Weights of a small self-supervised image encoder.
Model: 3.79M parameters, 32-pixel images, arch vgg, norm batchnorm, activation relu, widths [80, 160, 320].
Rows from block 3 of a small self-supervised image encoder, named by matrix and row number. Each number is 500 + 50 x the weight over its row's rms, rounded and kept within 0 to 999. All counts start at 0. Numbers have three digits each. After the name is the row's rms in percent of the matrix's.
Before each channel's rows are labels from the 100 images, of 14848, where the channel reaches its highest value: "responds to" is what is common among them. Only what is clearly more common there than usual is listed. The data: scattered letters and digits in many colours.
# conv: 3x3 conv, stride 2 (model.blocks.3.conv.weight, 160x80x3x3, each kernel summed), inputs 0-79

responds to: white
conv.131 096:578512475583465518604563561519432411489456465492558517520476496488474480494506591525492504526410576472529546478480558387563500535444502463530524564543466560524400450503328504520550584535509487584470491455527489447480487500489504426439482487

responds to: white
conv.87 121:519548619551473396516486490443521429587482523461521579458503498436571453510481508433469449496488517533511483461562460469449550552540554360579453553515534507571462463502500566365542500506516586392486449495501498516548480495497501419479528543

responds to: white
conv.89 064:484549531499467481525503476533381531505505540495492400500465444459527504512477499471509561386479515542514447416462431498565559440520415504494474515473346516440495528509491613433475514507535524512455502520631488525549505423379538504566462456

responds to: black
conv.135 089:422456435483613524453424489452495534500382507388481522460485606492530531523448505525594498507470488439494548510445558526502533503503512423491530421528504535502455456467567470490455410474537527512453478441485487545530518518549485517428686495

responds to: white
conv.10 113:504525523572435485455537517402543555501515628496496467447449498439586500558436492454463463477537513480577539566526486442457568491503478428439437518533471531484502528478527608367461476443571506537342523422525527457483489481497500479526448506

responds to: red; brown
conv.56 125:491509463481501484488486598461504502499506587547531367498480463476567486483454465455501464495458505518517526481537507505486461512475452458527479469520490632474560511489491593469497482488511501683467504500733485556519451531484467497496496510

responds to: black
conv.61 088:494501507516472481433423506485504509570496625385560356441507431518524544444462484469531477453500491484497471605519422535533461451526414511543483520525563531424512571484531534364516433483506460533445476514604514533425464503461508489540535469

responds to: white; count: six; the character 0
conv.4 094:524466480627532470501429554553420463539410462442617488478483628500498468506469546558474470536436482492510407483472510436500501474447501460551563495530502473461408459454339501549555446513524484526441563569481480486506559498523516535472540449

responds to: red; brown
conv.34 119:485484460487490458574488531496492460553496441484495385502456485496476508497473506447524520650401482530551435411520405451523399497533465458507528529552514565457423528481454519532538462490536537659517507535573396531533537508597530464490512519

responds to: the character M
conv.68 109:434605505447522509505424538590496376541452544435490602495368557444496458444473526462521479556596472510479451436522492461539442558480508443568511496515493509536411475471418594500553390480504528504509464453514466498472526493510542443440495518

responds to: white
conv.120 099:528482456623425419380534544471490544529485526564484427513564603430570477507489447476486424468471407478452629519458531512460515503487501473453459421530486446481451527520535490527505404459505581463462478489498429478522448491514454612471544497

responds to: blue; purple; black; count: five
conv.137 110:475539501598550363464541565517484464515473533516584479539512499440515451497540469537334529402526317519416499535430451494527519467468446506504481437586474498437448483506542519526511461493507506463515442496562490496492557516486432507498524499

responds to: white; pink; orange
conv.25 115:504457409505477543496513506566540487421513342539466575473516450442571449512494463467512536503482451489593449537553520579458499482510563548397545529486531512541548511488467339624460505497504455536473541470411502464448522481525485552511454533

responds to: black
conv.116 100:484557493515573495298560450482536535521454489438472488520523674535484493461539463528533488483482468441511589462542544465432513521487524405522546469469554496522461462555604475512465525512502533473469443433429447475556489492503482537419456516

responds to: white; pink; yellow
conv.74 084:502558495589475413519479497509495451422473505542492509531348526471481400465495521490474516512485537558547511508505471531464346458414473482506504491522492481458402553440441552564519483545466552521640519464509379487490590511486473523549479499

responds to: white; pink; count: six
conv.105 099:480567570510490498576549519518487455502487486543474533551458591481480485509552528565512536471467477540514449253586485458527488460489505482504523457473506472511426459529427486582531466471479541474497526579537442446581529411407509516482464540

responds to: the character M
conv.108 125:424429522499578538507374534486504463526401508440543492459514603492447440508447520525474469506508467496497388523488512337506498476471490451601478458547540531510402407509446518557551498508522452555470431438508492507492581543493533489417504485

responds to: black
conv.62 098:430538516566453417347492454463556503489445488510474511481457627476514446484503457506523479506474429449486599526547441453556460548495551418490465481486541487542478482534710470473481501489510553470524431449472442488506467496512502480472477565

responds to: red; brown; black; purple
conv.19 128:487418422477569536497484581415490558423529501518564434481463527478468522493497503500439455505513493455512515592467627494503518519419506536478463404516444598506511493461507474515399452509534432662533491484565542581503499505514451497498415430

responds to: blue; purple; black; the character J
conv.6 095:445606494657461499450586594475543478483442527472609524536442490466585461508567521478355528393478446529424548521513513461590491486454449485493471473567522426490493517430517536473514460492535489446525443512483470498504469536457475518528511545

responds to: white; yellow; the character F
conv.124 100:524453425522483496442545521482502522451571591509529452498476464489504508502432489503496441487580462487481589613471487569487462468454427572503493488545463524449536546441508641433468406421532478609439539458545474490391443494525571447463477459

responds to: blue
conv.24 087:443505514507432508441546501479536440522488516533503674439500487560547515609453490486394493486603476519473500484454589533460622478505504531571507457529492478521425508469526416455529517398541535428509487506392478495527442517464483484538576474

responds to: red; brown
conv.55 120:486530491482479471489621534541444599532476445516465409622610458508468492482503470521474507516485490500541554390530506502472529530437461556534527466511448608493501509599403434529459618493518472562453464501546514418508452434502463457504428487

responds to: white
conv.51 087:528558438524505516479516496519368488446531506513504485534469464513489534483502494540494474422524529495503515648319514562551405405481419545500474492492503467339490557467499469527425433448479515534535464499519487499488465470546521545536469438

responds to: white; pink
conv.64 137:521537521492436495517564494501486527519554310627456569473514478408507498532443488433525488490419482486528429486523467559461491457502525567442496524481493526493535515489506330653461539450521511505462507492431493477477480442515525487529464508

responds to: white; pink
conv.81 099:532541443482475463485520494613498498408473451518457447534389521483437501491476491572520597444491478509592415530480439558465413418462459516494493389487481540439485550476452443619485451470548513614533516491584431462479542505509477540520498536

responds to: black
conv.12 094:492426473470555502498418546502459553536452485538546437452581650504467500493517488498476491536466432600579452472551529477403593555497595597487551504489491523501543419497524512518515437530543455500428419464450429485508534452534493583470430461

responds to: black; brown; blue
conv.7 101:515526561501508498452549499525466466536448453519532512534560550547509454514547522528494483559486471547530450239559487491482559603532531448493509487452502515572518489571447453531541526534494496543525489532498475428616486394463486458465491528

responds to: blue; purple
conv.101 115:440626477534532568567475503562471411534510557434599559440491486438448506448486559430352567524557410522421474437460483435461488519460518484565519497513489495445397495494472549485480463512515449409519434485544493517519565493516485500435501492

responds to: black
conv.49 083:479468472486495581521505547435417488504493527471533551482595446510535524482460462463497521496551512461459503488351513495451584408498605553488391521538448480421511503490408557495424532528475456474454506521409547519580541483566523443463502379

responds to: white
conv.133 124:512460463461488486438508522478503590537518439607557313468502463468522510545483437424544478515411502455561456524538405529501503494508474552477453507520457511465566544453505453516479475508501438702483511518575476475454503455500514487530499470

responds to: white
conv.42 096:586545549546423449490545481478394523526493506589506470495542564551500540496488476541449439578497516474539572396414486557472584561502536505460545468478482497457498532505479560495509494382482540496469499562489506401535464416580577414561541410

responds to: white; the character 8
conv.130 085:464516459537570533538481602593455510525433488482553481463443595519465428535528547509527539513386598535484465440494618443529531482431474485468541627538516578466508478476395455560495494512510458564434487436551460497488472492517485482446415492

responds to: blue
conv.92 075:513555526520486523585599485496354517516527490529488546508514441469495443465508503472443478386503507514471521509402526472511483340520467483514384521508511515437483476518505514534444576537495509416511438466505494489624467355528482485526478471

responds to: purple; black; brown; count: six
conv.15 115:441513505541545473626426529563351519496455484429547481497508536455464478490490522489500524593475426525479434369442449502470540549452528475493627505491496465461471512440444495537503459546501514485479471555528456520576602440553527516507537401

responds to: white
conv.113 085:572503501591473452474532536463475524493391494524558491548535544684563474481430438543498518518473467465491495497472531570497495518492513482520512498527487482492450488504517487475503524491479500557395594659528537451568389511503528520611572480

responds to: blue; brown
conv.16 109:544504588431455520513516517529475488570419497468468496547508489576477395477557475532543464568489501553471504340524462381515489570520531444559566460523530491531494465567370482520554552494476480469515516493463437390604480475520492463486460546

responds to: white; black; count: six; the character H
conv.129 091:454493460551564499400570531657482526447382508483467474466522646494593478525513481591556529533493472529559430447480496527470518479490517461502572454598559514506480522487507521458477415417482562493431524495501420469475567471526508518489454483

responds to: red
conv.140 077:535485505552556549560507524575586478552494518542529592474525472489496511553502558524471527428481486505541479368469510500531496434500430465513371502512386545449429507480422554483421493528528520492469446504552528541506510410368534430485539403

responds to: white
conv.2 094:507498596502466433482510491542472496556478466556487470544507545548518436491493470531478485512538457505547471254591525503470437572534548484486392450512456472606497464586521488550507513502494520507526494509515522465497479375414476482475534504

responds to: blue; purple; the character M
conv.26 120:426574488502601432571471526449512496429483481454567485441437552466461432486522546414258495529539439530537455481506498439498583507464477483511521525475519503526447468479562474535447487537549482470565460478579504527502548500505451511464460524

responds to: white
conv.155 100:533581522514458472520513468539491499496482468543483518495474493499511469505483498494511477400512527515544485315475535511505493601477512523490418503422325480578512514487512515484485500477520535491519506516517510478478450391302469521516515413

responds to: white
conv.99 119:455474518557569481585415463420521458539496488422579566482431566434491498532468587507497500511464509449495488571519457432545426521475533461532484518560541492554414415450533503490524486510568464525554427367471463435446531488574499435394465531

responds to: blue; purple
conv.39 114:539478474575484421406579594552499443514485539523602445489525514522461516518473442499294496511547452519484545521455507463456594494483497506590470420568482430516450581580491500485541515459475443495483539521553500514502470501502554534414510472

responds to: white; count: six
conv.84 083:516519485511480468512529459494530541427525468545480429479498435497499529499464458534486551422511521495536495464462503501541500463472353536494469479509297506357532522453520519516452495491484546525480532527497508502515504543341454529504474354

responds to: white
conv.1 073:510512464468514502550451433518369522503532458483520500490551519505542507550491510485529494491501522492540447301433498504515577503532541527499447501470377505539518508501492487531495505497444521493562493593489552482568462356378457494537510388

responds to: brown; black
conv.5 069:477521503450546466561503525434649524467489441508526521460497468515466490472486475519495481481516477511492457390504490486488496448483385462547442490490337514380509478473520491529503510499498547528535524476488459522582496592343494488498510363

responds to: black; white
conv.95 097:482547502490485409501539482549502531508487447549473501514483520552463519501493460609378382532454434486542613486525496538552502468489476503470482613483555451482527478468571538535477476308468540515578520494531434469558452487531570469544502549

responds to: brown
conv.31 127:413566473474512522644462515463411462505470471452496551551457569513420457493540529562499503578441542529486465364468499423560520545410512492518573469493485518492464463485424501570493505513475518518503444481507495443551522463575562384460399488

responds to: black; brown; blue; purple
conv.63 103:571540465522540471527642527582573498397521535480472539514497549496445504465497527525449465505478463519469541415521549630493542572556493559493562510551519462506533505464380545493450435519510408544512450596554469542493457495494498516445383536

responds to: black
conv.91 092:502444494471546548498519495516508488474531476461572468443456560454442510518461524478463471472495436465523520644406508504525463429492415543474574481524464502366476492441487461489484412485545435478501487412447524457492524681583477555510459450

responds to: blue
conv.154 103:453577504487486508517469432474560375538420500471534581497449543483500426438540504487300524528580450556517514502493456438530500501494469454558540472521543406487416456462495430546561497520512516401555456502508438497538587514499484498478488546

responds to: yellow; white; orange; pink
conv.123 094:448583453527554434527504502525447495509483543485497523514434496469521530503524499590405407464577408523538609500422449546565521438456471496526530575485493442476452525463471575521461399314513543461531496517485485504578516545518546510557484493

responds to: white; yellow
conv.98 092:494571546497495486481415524453451437537583623514520527469476558533525514431497484480472461566642461499484541390500491560488503581526529501473569570480493461519492528482476625429562387396486525394488472474518467503517433463508492504516504475

responds to: white; pink; yellow
conv.33 092:504461487529456473444467487437463479548451446547479548496527548532529457566494462529530459483526530541585463542447452435520529413478507494526555344493507499426498468535508361590517393554505504612559464478427504402549441506550489479541490456

responds to: red; purple; blue; black
conv.70 116:478406454544506577554507549465495447477488563553546501542485494476493480496470528548525549487484495493488492489505555477551459476392489547520483448484471567498446478471450471634481479483512472757492483485615525535493545492475478468483427483

responds to: yellow; orange; pink; white
conv.48 108:483522493520416382496480473520518469503513516496490550494492585467497491524494517547481436502462467502545508489509522542408529499498523496485512210465492522525473522469477606548504470470481548573552497534480456469495537480493603495551559491

responds to: black
conv.36 110:475537495549527558561500446556490417479481605419570573472491555391525542484547698437512509517425539575469492390517421453444555544511518506549542509462525501493483491494457527468549489544520474530549475549520466474523460443422523485523463484

responds to: red; brown; blue; purple
conv.82 104:529439522553455458500462482491525454505473424618474493491471495450481478510495477460604588499354546523586506506527520439545462489490509497368468597517513607516474460479470450595506513548526541625485525454538405533527514501502429497513471513

responds to: blue; purple
conv.80 108:442535488593484410413513522537508442477466515481562467458483586425537488543484549439450502461472366502438522494525438466552487459488493440524480416547538302487452505483549525498544485448539526469561438489417465526512498488481544508430553513